config.toml
crop_scale_min = 1
encoder_fused_qkv = true
encoder_inner_norm = false
encoder_moe_every = 2
encoder_slots_per_expert = 2
encoder_conv_stem = false
encoder_width = 128
decoder_blocks_per_level = 3
residual_init = "none"
epochs = 0.9
weight_decay = 0.2
Rows from block 10 of the encoder of a small segmentation model, named by matrix and row number. Rows with one number belong to one neuron. Each number is 128 + 32 x the weight over its row's rms, rounded and kept within 0 to 255. All counts start at 0. Numbers have three digits each.
After each neuron's rows are labels from the 100 images, of 14976, where the neuron reaches its highest value: "responds to" is what is common among them. Only what is clearly more common there than usual is listed. The data: small renderings of single solids in any pose. In brackets: how many of the 100, against the usual share in percent.
# fc1: MLP up (encoder.blocks.10.mlp.fc1.weight, 512x128), inputs 0-127
# fc2: MLP down (encoder.blocks.10.mlp.fc2.weight, 128x512, transposed), outputs 0-127

fc1.173:194058120154133211102200168078135091136068064150102137142144075133169174118135102083103092142159094173163162162078114099133090117114065137123126136142158169142096156099118106145192195114115111099087141143116145134092134159104119176110130127102155141141139116120091115139142163096119163090090110134068114098163156119132181118143116134121083104091144147176114183102153152127106114087196
fc2.173:111142183115155143156163160123129096101117104113136163134128148125141113140122162086054172122154105153054071141173134173141093127120126128091081123087092096148097124109104122134098071149124136132167125077086077056164161130171095104121161189121136123193127149109106098115073127141112107155181037123197144110087100123095095058157140159155151085166096185149162127162129109149130109144143
responds to: blue (38 vs 8.1)

fc1.354:099129106109127152095143093185057124125123161078138139172108135134083099078123139164165155092153142114168105181143135147114108121072175132164188057132123149185180152151168117091166061133123172168130097154122147121181161168153131066171116128133152107130102121188101101068172094083150112100108163120092124154154100118134140142088136124176136103180138145149145130141111045164142139091071
fc2.354:170125103127156122126120127126176169152070075080136113112158135108119126163095122157111095157153090122102178096105163046088156108152116105098132144118085108081088080128067122158115139170091180114140111099145117118145185065101133132112099108170126125109177186113157122152129123202095137189128101117130162084107158136038133114171131159110083109091100138068093147131116167117117121170206
responds to: yellow (54 vs 8.2); orange (29 vs 8.3)

fc1.508:105098136184112163112159133149056066111131085132144077083135096128131119145140110135110123162154107083174127118127079144108122161126180167158113116121104114177143124122135142191171097096132134141122102179181200189125111139148060136149081156123144098083176097171162117147013122119133188101114172160145197108140146109092135145121111103075117119095114125127160129123176148086119126129070
fc2.508:115149094118064111160113148162162124124115140098130157149087158095170167123153097170134097192082160094119150162117152141185153117111107163125147108033141172164143134134134114161142167118126118118141160128116141114110087150113158026177143158155163154090106130097196112177193093087106103041085117127130100138095139109146130127114157110118142116147040139098096129101145171064103130141156
responds to: green (29 vs 8.3); purple (27 vs 8)

fc1.101:178152112081122146040168132093141087100112167158083149088160156136100077093138099094166134153134096127100172095129132132146132157087139070178099129085119139140115112098106122161115101094125171139154102155106128133117111099154107128118112125163156142013119165168144123141124185183126119114147180147093089107115081051115123119107111076205154071145133111104086128194134133164170120157131
fc2.101:114150133153161137144126160116170143162163062128178098120103070072081174145144163180124147155111145144139094122092151112135135134176123146098175102138150157167115128140061151136124127110124117089082128135171125139144151138079161173180104128126067112201081127072099162123148120150069166152136163097124127168065176168066147118134149142047104149065133169151104167121065109085104133110125
responds to: purple (34 vs 8)

fc1.238:065093141106062139092152175149103099103127126129125136085127144122094153135137076114127146190139139084179142112135067066147142170102095121208187075146156138149120154166108118152172162132079094153097110116130155187052182057135136088074137090154106110113108128138146091133123142159123113082113140118143164133189150124140109110121104130041141118140120137148180107129171103122127138191172
fc2.238:179169059111165084092114177116182071150132098103181102160130149156157158114088113129170123136116093154130113132167155130167109071099095111094096174163165122137153105120164159124113058134122069148176162202132113112130119139153149144127073147164125162145132092096140136186124116115191157093137173068132097121170160104155159156109123120149182065068093133089096153168141146132158161093103
responds to: green (42 vs 8.3); blue (27 vs 8.1)

fc1.66:160179102155119114128177182166163160110087125101095134143176128141094106118117079200164138103133124077154109121140087121147200139120199156135082149106134094102142107097142125150100093150128090053098136145090149080117109150098134101094100137192108114123094120099158150112159092104147066119110064154076096101130138088128162120146135152179103125118141125182167080092152116121184136076044
fc2.66:124135152155149169134078087151066105202125181090161173159091101065161130190121157131164108107153139079133134141132141126132126145152127129136108209117136077144149104195132167093121111119172135123157101061137126101092157162155180130110135127050120182118147137105088123095074130107125145103151116162126152131140182119134107147155111139179112138079133060069138147122117191153113147164206
responds to: black (25 vs 8.6)

fc1.365:179143139147123115092142139061094130149122056172148171058101092130074132172128096098157104145120098149142185112105151124135105159130085145179146150139092160124080142099065064171138110128107087119144146148102055166152141120143126083136115138064155109165114131123144136136083166156144143104165102104139141092078133120139174120191078132074150163192108187150191165103136175122126104138088
fc2.365:119144118137090146154133174140130147127115124178160122160076142152121223078174148145094177108151146143121101156089090087097126184170120154141141097068101083170088140097150115090131114136166154149144159163179141134104129154106095146218131118163158049134138178113070116116165111146121142104080129073146065160129151154133096127133143099137099124114157103127098032157098092128182158122112
responds to: grey (34 vs 8.5)

fc1.3:134173163181048174127145139104088124137062083132148064159175168148101104083133129096145159105115147133135095137146132081126096135099124113167112112183151149141137096178086138088189175119106105163115147103145088163100120185090087122138161084190168154178083179099114144145162151135106140107165135158110160188116140077130076069139102122064106149148076121135152134166139132125176125160111
fc2.3:117142144147209111108128153159132108114166117116170136081076101155154124169127136169154102134136135095112128012169099130120152073135121116136136123135202097061085185109144071111155129131155141090143114188137130067124100030126096121094095139145114145132168116159155144100172070157136125101088173136079163132150120178164146132099134134165131144130105165135129090157055111155146119106150
responds to: white (35 vs 8.3); grey (29 vs 8.5)

fc1.282:187122128035171121149140151133098131161130121142078128184120106107093117105156114120130112144118114088097109102169153117173114093161122108132174094126136122187172080093107167069150168201162160060117126124099125213170151088188154116117154143164089081130108088085120173125142134171155114166109121103150129118180085131166110128077112105130079081143160141150140180142133088108120138070096
fc2.282:095145115147114099187186173130175170103090165107125163124168166110126160152080153102100178141129133201135102159130123072083094131118072154166145085124100051134145129065126115169076091114109112172117136065181110126098136114166124104105137173139128114130123117152191145142156090172075172067144133095102098076119096191097115169141126173116168102157149142128127139117152160142182115146095
responds to: purple (57 vs 8)

fc1.105:116121155124128139169105149085152167157186134134142153145129165115139064116171112100158173129142121066120102106092107157173112096109093129183137136114140108144154107163108126144156122189165149092118114180100142107160129177165109185056150137073090147155076124174100125175113152095090128142142079097095077091145114102213100067111046217124137080100125139122148137116092136138146161141117
fc2.105:142107108139103136073120134161122139080124158155116095120141144109116182175123080134106166154131159113095129136158124105143177134181131115078129108152155101061095089138163139140116130081122180076165134113112122163034117135121135126149125078212151171084159146056156100100165138116098120086060151160114146121192173181074152146109202099114105118146177100079165149136167152129142112099120
responds to: blue (31 vs 8.1)

fc1.251:157110097143162094129140166120140152134099133137108111090140146115063070141174213108110135102175142084151119111126142148056074100155132144130125106151134082089175132148156144100158141161113107138119117102077068107152073115114081146110141137084150083126141093115168106128123186057158158175142106113149178157170120137169153125132059189097121142102072158181129179131126089126058077123092
fc2.251:141175109169123133128104133156172087186120103121114074142093088142132136118124066141139107157129125162131136159153106114152095096126111144088116142116091123166142151131120116136139164123180159115101167128133191181108109169130078163132107128107131172158056111151178191152197107170136114078118136113079158122141156189020159141091151083132125145163143084090165104077141122196134123089196
responds to: grey (36 vs 8.5); black (30 vs 8.6)

fc1.493:112054091119074143088121145169118140098131114111160071125079141136092108103106159122129156145129135158120078108112103145111094161104167140156066155128107168118160139185155107087101108073096085114127130146140115234150127169124119211197157123166142099145136164125105078096192162126104151164172093097099095139140126163119171142135098150083161097136161171118053099105080127168136119134133
fc2.493:091196118158089103143094057142128153185147134176117125053200130104167109123140095080108187136149114130142122126124145114122154117156014122125111096101137083128130138129152205171082140108175116099095146137127116092142163068106175104061092164169147126124155117134136160157125063182146157082133104091127135070115133095177123132129164096145122103117181103175135136125155141124130104121122
responds to: black (28 vs 8.6)

fc1.348:134115104148145080121093110073172161163140106092136042185099150157179109142152118146131102114123123125143182163129099222082098123101130102090072118208164192090112094149184144129172086111117147165133094124153106120161086171163052098163091129124132135131122058141146106163150116116157141130106156143157151099147137076125122167118112090173156169197159133110136121161130113133096162130121
fc2.348:099134125159081113163141168158148103173072150101150187119114142123121151108081195146117099102067136181163116104119169060144123100108153099139167109019135103123068186094086140132105100114135165109101140029119131090125190183107083124096113121126083087093106179174109152112102109107137127157171094120088121087086139150125133104122114110138156116090114081167134131116101136131107099145107
responds to: blue (38 vs 8.1)

fc1.70:195076114162122117096096151142171126095135165150150151090098225184161097084085168176203140135083101083191136171109085125135126184148069101118131136168173119156097094148171138106083174159128085139119117134128163090127139118119151129145132084166116140158140102141162193122089164091086103091178134126126135133152128106113127101110165080088152093146141141145148169064147105170156125118107
fc2.70:137125121123073118090099139131160101163148134087194162202141127108162149149164120104067095095176129163110118109106163119141180208127148101123098160106137146148119114119104130165117126161077167156130139152150150102098073165091142092151132173119107150121112152146112098182115114056082133119082192122078137119193143104113164113175064069132100141145144166048112160109117185163113174131116
responds to: teal (46 vs 8.2)

fc1.178:148112079118140148104076162106131102140046100156124108131143161069079183110130116138123179124145191075125110174142137168103103098084132088137074161092143141098116060118169128136108152115135111143158104156139070141114171103182072175165111134159174138138117199179129072121105168189151183135175192146149112153140141058127143145119112121088110099119117112170171129121111090092153115142140
fc2.178:116145120172088125090172084116119107165137178121133138148086150134142121083125104123093134104138115086132102095132114046153176090195150163122202152147172154164120124130045077119152150148130147132048129186090152114142094157098159166150138123130146096139145078152070139147090147108126088133043113161140159147119125211106179112115119188151109082123090164131127082075130117150112129128126
responds to: white (32 vs 8.3); grey (32 vs 8.5)

fc1.69:141103122100121090181076160157079142103082112076130129074146076178179131166131080044099128129144121087141133136112106087088201103099127148122142153164116143151134138122130148153172099124178120067107137153076150109104140151204138116144133125164122128144139119135115167113153064156098096116153183104060138154134168139169118080130130126083111120121154039131125086168128151122065112063145
fc2.69:132089178167183149095130118161149123113145109206107186157131169158177081083132074098165130106144164108076115138136176112146067132116093100126119184085113110138113138123144143054127114140142130139134109122104156204174111117124129143087164133081092160118102110109131055184146137100141133129133150144131110090164075130119128113099125075155081166133109175083175143069179168120114108209121
responds to: purple (57 vs 8)

fc1.262:141134100157182144078087084129161153160153161121102125139057122138133076086169162150103084148146144168151135078181116163159166152155116100179099112117139124131167143102175117110155126176179096144120104117187135184111108162134089067102112112195156082159105124158100123082153104135103117114095165131068120059171113083133135153181146114130097095116129073117158097126161175109167079071096
fc2.262:159080130148121175169150078139106088174090110139182100106149132107149159157170091118135128089168089137100063136139164153079150101140098107156157174124083092134137128156052128074157061117154185131111115121096105112160137099102182132168117121123122159165142138096138136215144136151110145121179098131141113132113125150113130108074083190138161175072114195145152106112100116141071190181126
responds to: green (36 vs 8.3)

fc1.389:112091151125131110153137137122137157091104098124133128115126114143134124117099128146114092142154168111200128141095128152135098125078024149188118122232085162107145141129136095121142118119156084165145098063155129134162120073187151091068076092110178125127130130145174172141138101116087157130130150139046047076144149153106077114157147155148089090140111118110142164088112188130154114078136
fc2.389:145135146103186179105127086108105058139115202111107044096174111041170118096104125086122139119153085107097182095144129132187173125113168126149112155135142152144106138160098093153122095166134160090150148188089105193140080126145121162099110145126150084119178155165136092155180110135182112146143143178145148167102183124114159072086108124149149135149124097092177158139111110098104141121086
responds to: light from: behind the camera (52 vs 25); red (49 vs 8.8); yellow (38 vs 8.2)

fc1.439:079141104166148121157118153156126117143135133132181141160169156111138137188142195171087165111099157062205143116116129160106147150120077119126172106136156110090153076214173142169083130102185071113131150168146092132117150195114127153150159141134159113115114061103094125131074134219084140107106089078099117103136121161111116080119122155136099116083127099154111157134107187138137169147158
fc2.439:126154094089096172129186143163154172154070116160156085138121116147134146117138039162082111141144121204087106121119123159126115065102112146094121146131122136138111096133140134101161189181098163145068129166089149124149131109115152100120119117121166162113136084113148126122089163148173133085137207144112069117115120187147190174108163147087218154177118109133085158143177104166146169117114
responds to: pink (26 vs 8.4)

fc1.491:087092122196081164087174166131184169175131127136070123111149106202139148119116061140150155151208129114082159130121157138137145123095108161104133143126130116132121115124093095076132146147152127202155177148165133147091152132132169068184106129145080087177125134105115123165177177142152164117122108125062091127090103176155143134129137093097119088184124120109150188083150133083080107120095
fc2.491:076123161118164114156156037124126114105126137184153132141123132127121115148087168091122071157124100090095093140120139097114105125127161142142136063166109125156138160167181081090122131134169156161126085114111168157154170132131091178139054093086070143063173104151141218124107114102161144146112137061142168125107136146121102105152117177100155150145125119184102089096124136062188091170147
responds to: teal (29 vs 8.2)

fc1.498:120120124122117115164122116158109134134114124177105119127141148145074124120099098116109163120122106154139175043094107136124209138115146140131151111129099151083128153114111155135159135118108160124094124177139068084166141163156054174178153170155189137173106105133101110143051122174132177198137103133087106170144104171065173158173096123092109085184124108065100074150100079100159103157135
fc2.498:107154107141084115136097096106102116164186180157094159132158098153166194132101130124124082126128153091116142137096143179147083094112165120128140107020103130114163091113145102092143163186166098146150150119154144144105117127159155155090184148110133178148144153107147181170110107127110175142179134141163099103065163145154118083121121070205140092196080180135121150111153184099115102093143
responds to: red (50 vs 8.8)

fc1.109:116084142087114126140139097106140164126089155185136124084169156067115077101182089138167112192152152149073130153079120105102140137147146130116140139132107087139128132142100112075147153150143133129099096126119156099159102091164131120136222170147164047136130147200088168043134115104136180138175091105176156056141093147141146144156120109103108121106105075155121171116137154097146138074176
fc2.109:170136087150106099138090117135124119117112157159153114123159120137130137155070173105070165094119148123135188055137199086071106148122076102112124164118118097126095103153130104145131095193100139154132157071166133114097080111147186056099091214079124125151095171135145131152112103172172134098130124115077142121129166126145109150125134191131198105115180068101114087155134105077094126157141
responds to: grey (41 vs 8.5); black (27 vs 8.6)

fc1.409:116156122137150184157151142163150108153094150139159074120139159189155164140171180168137106174133137195111099174159130087067117034177140104138155133150129092172160126140127199125165111083152136086122138123142107173170115129091154153044138083177208093147120151090127162171148180154159132114151105133098143096146123112078120133134119138109106173163100087114138162152141142090142074114139
fc2.409:125153134121156063106110174148151117124159154131138109101184115101093029101122075103162133132122117164112170054132061141161082117117130124195106117074158128088116124112136112113086131154107116155164146156147105142135111188137124115124124123090106202081123089161135080100139064121137122114123148075139086146115142170086068114108097135161101084086126154102107068114075145159111148215120
responds to: pink (31 vs 8.4)

fc1.28:137160129088090147101149150081067122086089088099146127141142067085132119115131120113145142106122097135109109135138052090144203101078110083136140113146112179127106080079133069119125133140095124110137124178099196134136176104161159126097116112147102182126190119063122169136127132140124039176136158131105066186161066105138150158097161164174140182168176145131132149108104123116162157126133
fc2.28:133147095128191091171105175182186131142117076080106158065088154173130108139127112137128085171122110168098083114169165187165079088098120137135121186123111133106116181107148137118137140121109099147094099069086078184119106137110182171128125127130147120124112154108145146068205102113106188090097120170133092101149180134120159124161125171144120106073150124135124063110099138135068148166169
responds to: purple (66 vs 8)

fc1.48:064126096097121185126133192167146131128077086113141164091141158119098128112060095135110165098174154146059170117078166094131150162116126121110125128079187151140092183098116191147128085132143111070112085097124133142175145151133124151126067063089116132115109116105127119088128172148193088143143120131122126154094107070109128159127133078184151108131143101104207186144122084126153126180122
fc2.48:043108173139041140195111133103111141121113150164149115131143081145174120124133078158156166151108139127106119096068155150136115115100100090109078167134098076108161100150084056141135118115107103131163130153121153160080133148110163119159094179093105125149144162089121103169133140132132148190157102146109132116115159150109131112061054139083102118147144118096065091099125183120112222122174
responds to: yellow (53 vs 8.2)

fc1.186:069092109156167129167157091103182095132133094162124075126102154171139049153097168105146136167132149055139103089148103131162162064120082100085132108159127151107137105124137139134155138102098116110051157072115130122137102126157097157166136087130079167111121135111173204096162128173142119182096111115158145170126152106129123168167093142147180188126132193135155139186119102198141158131107
fc2.186:148125141087054117141099144156131137107115145066118134078128089137140115135162095189132068122101161170134143058130162108111052210088155079199072171128121122094165118164152133109153139198160105085131129115134126161111143178112142106134112182172129106139148112151138095172089151094148107111147114117129109113166086183077161121090108059131142093137120100091128089090097138083121089116165
responds to: blue (35 vs 8.1)

fc1.335:134145123167080176159126080098146077141107136159109108095109168068083205147141167108137141152149191123089112120110085149082116129110143162156123159161158113155122216149154088168163164121175124135100090093122182108070161123099050118144129161134157073123156134092132151157131091184106097156135116176137125086130111061150090128125117112150115120109172099057125089090129114078132095145092
fc2.335:176119064111124057143093209144126147146123070158110127113144056197187116107193105190085157111136115172132115086186132147120186109143142127142145097119168155123123165103106142093103119124064101138134126110145119148160133099167141145113093076121152173101093156123126091086207085113084099096111133091127173200133110095104126121113142143100109099142107167160126143128142108149132171109189
responds to: green (26 vs 8.3)

fc1.199:129120124172157144161161182124093156145056093123154127144137096102240117142141139096094141112179159074146154108151103178117195105117194123116127195126110082164130176149178118119135097164106108115096168093132117087109158091086123137147157152114168110069141093144082071103125128119145144154149140185115170122115122175159123105153086162188072141131133140122169191100142142159165116112101
fc2.199:113131064149165108128118184185106155161083121082188145156144124125182104081219102124163172119113110125084118099159126031223143111115165091111160119095099097087092137123128144103172088087129070120050082123123153116155084144145167127102124165157145109069147093129119154177153097114157141104101112119117082137122124155118153157106119113133147102073120094151127089115119111132089113134149
responds to: black (51 vs 8.6)

fc1.96:116081150167094129159133137066140185086109155132159193210087130105101112074105073130137077179140123064099114107090130170103115102092145134113104167136094145175184119141074075106107076154151168194151170124142112063109162126168139156111120172155143144115136123113112105114159193143134143101109112069127056086129143110157161176137149150110143088148125090087128126113159145100166114111155
fc2.96:105183121142126107194143105171092136118075108092061170119169156103128128124126173107120144122092174073131046127076120132103105150137139096163132080142064081132065171131060125081112095124125113134079138106085127110127108122068093112094141136103097130134150159142100170128143140077194182153106140144152105085093108092146162120117082151112105142152123168185095139153151111191097122134059
responds to: black (28 vs 8.6)

fc1.248:122121104108102160097142229144136165123118163118128144121167163175164107133196101122112181194065119160082163099098187086145162187095106149162080128125169148137081139140157114130138124104148068066106158169077063133104097090157133118142156180096113130144140120122101082142056072119104150112132142099058118093128138082140126162135106110120107127115112100116083141080132121093101114143095
fc2.248:124170160135121134105159127047091116099187171144054128150182062131166139131129148139123103143145146116127142138099122134108134144123110112059120156098061098169154130126123109114079128113157138092150114099154124122055144093195127059142079113153082113131106126178131134179150045108090170198185140109070102106114159174165133110170122175129122183104178155161151140136124132120130116150154
responds to: green (32 vs 8.3)

fc1.292:063140148095145117181119169177126159163147133125124165066108108117124118161165164139130133146068158155091117111147159131199121066187145134093047064148102118150113119053125136150162088139150080161102131118156127140101129172117142091165114129137117160100151147074186161082091120095171145133140122071124136110136133067112127148088114170139185100192127102122163138189104088150142079107142
fc2.292:132139121132171144126146053130166092139119170104108107134153117142172086086138060114106103118152150160093157123142132155080146141089137073178125119130143126112173122093101084117106133104086106064165152085148102063076093127119124138138093134100146144077097136148131086082137134145119151184161108201142077181127123157092114140150218067171071111112129097061113105088120141126099163087178
responds to: teal (48 vs 8.2)

fc1.332:122149150124142119074160183137134133098109166143182102121109174086078117164127135150160125170165123119109077192128113105107083064084109068090106107155117114144111089192106097103155137079067134136094087125156115145134178072063103139117137114160153102180128122106110172159115164124146156152226148128152163116187134146167117087090079165112109091115081113111127178127094130112166142172148
fc2.332:169186145089122146073077177196155125182139122122099145093156151140158139058186114119145098133125092092184138032187077144151161098136163085156141103124195142140112112109116136190172148175166144157139157135071148133096114176131132096094063095156108158138147101164116108139126125145156088158098136118130126129106126143091159184127166156121149086117150113114181146152176122160087152143137
responds to: white (35 vs 8.3); grey (33 vs 8.5)

fc1.179:113138106143127216089163112142138140102112037125118146112159166088143161169124149125113143086172096123118123123120119116093133107144135128050092116163110129142156121139125051110148186094132075115107128089151170117123116070100103118099065148115119041105117093172120083085165161120161029154105217103087128123132148114131108142132089115146116146131118108138152110168141133123068069107121
fc2.179:143133118156108116130089127154173101126206174138161129153127127100146139136148129098139115134154216122129133132133123223143088097113180153120125135074151212149110166190127150104173107114117081131127109133081164145091160170121115096119128134115126210148174117134139147136122170112173177188156147128183134122097122070088135100124095081156114119132145114184133164056099119107200105136175
responds to: black (36 vs 8.6)

fc1.404:185098141177163116078128089088093155136119111075161080167167169086119123128104089150121145120101129118063168168129139119143110119115119037119099125158105112101109121106083161160069195114105119160117096113158207228121054165085159127186140153154106139116133115128129139111096138101111192093110117138153146124199157144168115158140143134131166139094136152133160114082166119163107102143143
fc2.404:108131067113157118171153128176098123182115193156102179093147207127128138110085118146122160085082166138090125125125097212155131128134067141137149132098138144145112087147182137051155147134175147135132157076092062109120140078103081127151161120109105182138060118115095111131127140092158093153110145172094088090103112119123090148131139111100065147071124104156155172125096095161085111093139
responds to: teal (26 vs 8.2)

fc1.434:139131120097181197164160133144119080161088147125110181141122119098128071142152119121105170132123067140167121128124146123087102130151158176109082082146137153119209171098136105089092128061160143159138105075161166061140132119095080164146109144099196064107173135105107130124139113126142135085164137075129111120116143133108157142125177085143144156121055148112117180147181203180106119122173
fc2.434:164152178157122122193081116124177163091142117093137029157154141153129161129080157176120079104155133150125148127124125201139125110112114124075108145149107103160084121126116150172149157119121124132076177106069081150102108126109107090154145108140075193110119132191193101139113119151108097172119146154157173151073094129086115139141139113139099074079173083186081123102090073151102127143136
responds to: green (28 vs 8.3)

fc1.68:123137125120148139150121066120116142155139120123159088105146169087100121150121102156179140149160110168115135139036141073120187106180097118086102161114156127097143120171094127100124142189103143111079110120101121099112178106187125128124133139142188164165135141136070156177132108138238138142125134166118142155105103171121154085160107169138082139153184196192138158138061137126184130087144
fc2.68:071161140168094104074134103151126117163159090104131114141102093130188175137112181156089117146141115139152133106125089133169116145126137084125151121139133149143139147124095165133140143141106092116201214088197186114126103188146155082076176079133091106169175148090202152109182122113110135117124092096147089125131141142114192088106204126140152101114124090148166113140155088186120178164128
responds to: pink (34 vs 8.4)

fc1.442:134116138155160146156154132123075145165144120137195090056206137070186133119128159110143133147094056116158114064123133136075112120147107110092122105132139060096179115175134166132125196129146073164170138058102112129156143151113108083103167104157086114143082136104047135202074143157146081137179100131111152134165102104128164095109136170139102131095095120111121143132140119108133120099164
fc2.442:085145189091141077107169174089182118066123149082131118121041122118142156128148121135068113188172159091159110123160112118126149163086128163138147098145124134186087106079098180132092085119111150049078138092102139134138133097101156109126180128097113124126049146095175107116135145169164092128099122106114101085093129120113086133079160124170195128127196136157127163157112145133146108132161
responds to: blue (44 vs 8.1)

fc1.294:143129121104136118130161069144113121076176155154138106117108140030146147130155094162127139158144110163140156112134104148144132171158174136142163070126115177113090123152117170155126116198087132166147142101180095105142093159108131090119127138129171193128149059164165157124092108121128096142138105119104129178122147154170119138124182144179073123041070141168154125090078103167208177167127
fc2.294:130153172176161107082153106084118088151131121147128147181152146142105107075127176142131147120150170083193144155132147151140167041098168105090090149108128171140152157153117102136122151096154131133120108165111146132074154069053123127099120151112154075123108166081141132117139120152129139139141102171137106052129166152154154111210061109157147100171189095120070164114169166136085082137168
responds to: purple (33 vs 8); blue (27 vs 8.1)

fc1.154:122091070089125103160158138124134141108150069105165111162128061149147184078164093224138117158055117127104175095118188128076066067140135164169172174119113157118199164106100112094151130155115121148154115091109139091187149125128171151114125110109137112173104162145146133100159160115082118134158109114128149145144118134135152191149148125068147067175117149171129128144085131165126131174098
fc2.154:133095138160155131106144238125171138095098113107099162020135124098081087137086161162146155146126103157143130091178108111091135146102136118163116075177124133148113118173105125104124099151163174109121072099153128163110126112116102142159187177091131144061137125136112127109083099150142063150163202137191149121077068157142128145150136104097171109109133180137133151155145131164143173100097
responds to: yellow (60 vs 8.2)

fc1.323:128157127124180078129165122146188163096188070127084136113088148092135084115133131153170166117173049123125079126137144146182123173137109130170150083142168072076115173149160138147110146137082075167140187137116079130110134105133197178137142171097111189117126108143130115142120102099127158143181137146143114113187124175144137145140122147125097154167135036116117142118154135082092121117205
fc2.323:117114038136095168110136114118060113084113137141116116148138126127120149141141118142091173153129124150063131160147155123136131107137102113053099137127128192167190074167146050177120151168224107118201120141184130102158125142126102160068100062143156125123151124120091149144114118165141132141039072097078157124160118079145117134144094133124120131132110158097110163118170094120122176128119
responds to: blue (29 vs 8.1); white (26 vs 8.3)

fc1.71:138128171107117108182134128092109187150127135136130131142143098111202157115159165122131127131062116181114156141121146161137141155202150162184179111184121112102124150142118092136107166166126120073141116120138118148096109120155087061122182108130121214085108108158127083165074122112080128134122139197124144148126107118178158113211177117137098126145189170174148104124178149155144124122050
fc2.71:128131083057159135161131154151178117110110135147094172143161143055186126109119094112120178105115143102163114093059141115112178120096138158098138161130125126116117119098113172148127118080149157087143154117104106167152155074123118084084082114130179126164172201106126127111075063192150130136119080136116172131183135119091039112142111177194126081086086100160179142138130125126112108111133
responds to: purple (60 vs 8)

fc1.473:162122090142108138088064163179074107157137064121136132110141149156138199127135087154107161169144103068096160176036175100177095142140128127159093112118115138151086111146068127152071119149168042097128098151081113117139129133132147189155103109105162124135122133176121153159093089123091132166116164105072127086078137123136158124185118132073134099126121102089087128126176120156091089133148
fc2.473:068117091153139128156159147138158105135118137122135106171086104115157139126093145098175129159149135155174127164123148102057150134084134123159137203129083131070090134088163046084124122083124175135141162051116156175084159153146089150095132149140131130173128133143100104147078179075141160164108138140157176174120166151149100216123112184101134125154175164117136163105074145172147140103090
responds to: yellow (59 vs 8.2)

fc1.220:106083114135123148144124157103133120115102130116080142081185161156141105172078125135111152084132127178117153156120088127132121103197144148140135090155140110137158109144161136161129143145074121097104080161137113099106205204101088179105139181143125127197146191103102081083148182134062148112150173188128191095115140090085084110145169157124105162065125088109091118146171169135162132089134
fc2.220:117129087134159105127136136122067140089203117141197131150088104102148159168169092155185153132093112174082125092177150129148197103149086144171175167129147140156154127078139123112119150117084203082140133167114105122148144168149063068144149110116127187128122096190115175156154126091112137118107102087160097107114050125152185107156180148132148205124126146171139152129120112140100121133132
responds to: yellow (73 vs 8.2)

fc1.55:167121158090136088231173165127112109174112130113183168162127124144148171137109063105151087162102119125100083099136146125134146121108119096178176106117143130098079140110124101115149073168175198091126103132128105112124128158133119108091127151073105110156137196137154118086138171174143140120049129143140037163170088118120115141078082127116069111137068117145139128154173150101130141161091
fc2.55:113109134145162092129125128124119161056152143145142162073085136076080090127135158118095140088125143077098109161134100102103103151175055086107131138137126151143147169132134176108109126097179153112098156103184115186126116145100064140131142121103147121105116116116190120162104133198149137064161146039121073175111107137115170119079169128109116140145252090132136111141158126120140113173133
responds to: red (26 vs 8.8)

fc1.31:140095162121118200061159181126149128183106220135135109089126158105109092130138139100076135183158152150139095178100127101160127078140117137110096133187122122075104132098136144109110115078110071121128037163128129101131074104098123175136089138162159127111096108151178100096173171143091124135098121165126143139090143161095187085151201160096171130139151109174118127154103176104126123165129
fc2.31:149145181110111152153109159148124147142127084143104179161103151116149169186120172116162136133106134111097139128119119145119078186097148118154181063155130145157090142087156120117174160097172134250155150076129119161147121162194126101148163121145133134151123086133136135173095126092182090151157159139160093075136188141137130100165124191132120140156083103166085161128120115092165157067064
responds to: pink (39 vs 8.4)

fc1.445:109205052111108152181087175133126110117132121138117129128094091128208132122099154131182091100147158169108125055139114113131126152035118137107132122156112102145114105131131145063152089164164072098106140171099123084142100114101163175120109109148142141121176107096137145112152161196091103139196147095098103154161136197100143111081151099107119170047121109125109109123081143077130104132109
fc2.445:143086074155115144162144109152060147189076110111162080106131170159109112106106120149094101189136147116093134111185168131170156087106161065152190088161046145076102096103172067122071115126122083112100107140153123126123144126147150082125134114089099094137144169104169121111137109091091175128059141145117126087094101129140127117080102112202132186111128090168150130107116140161122159155085
responds to: purple (49 vs 8); blue (29 vs 8.1)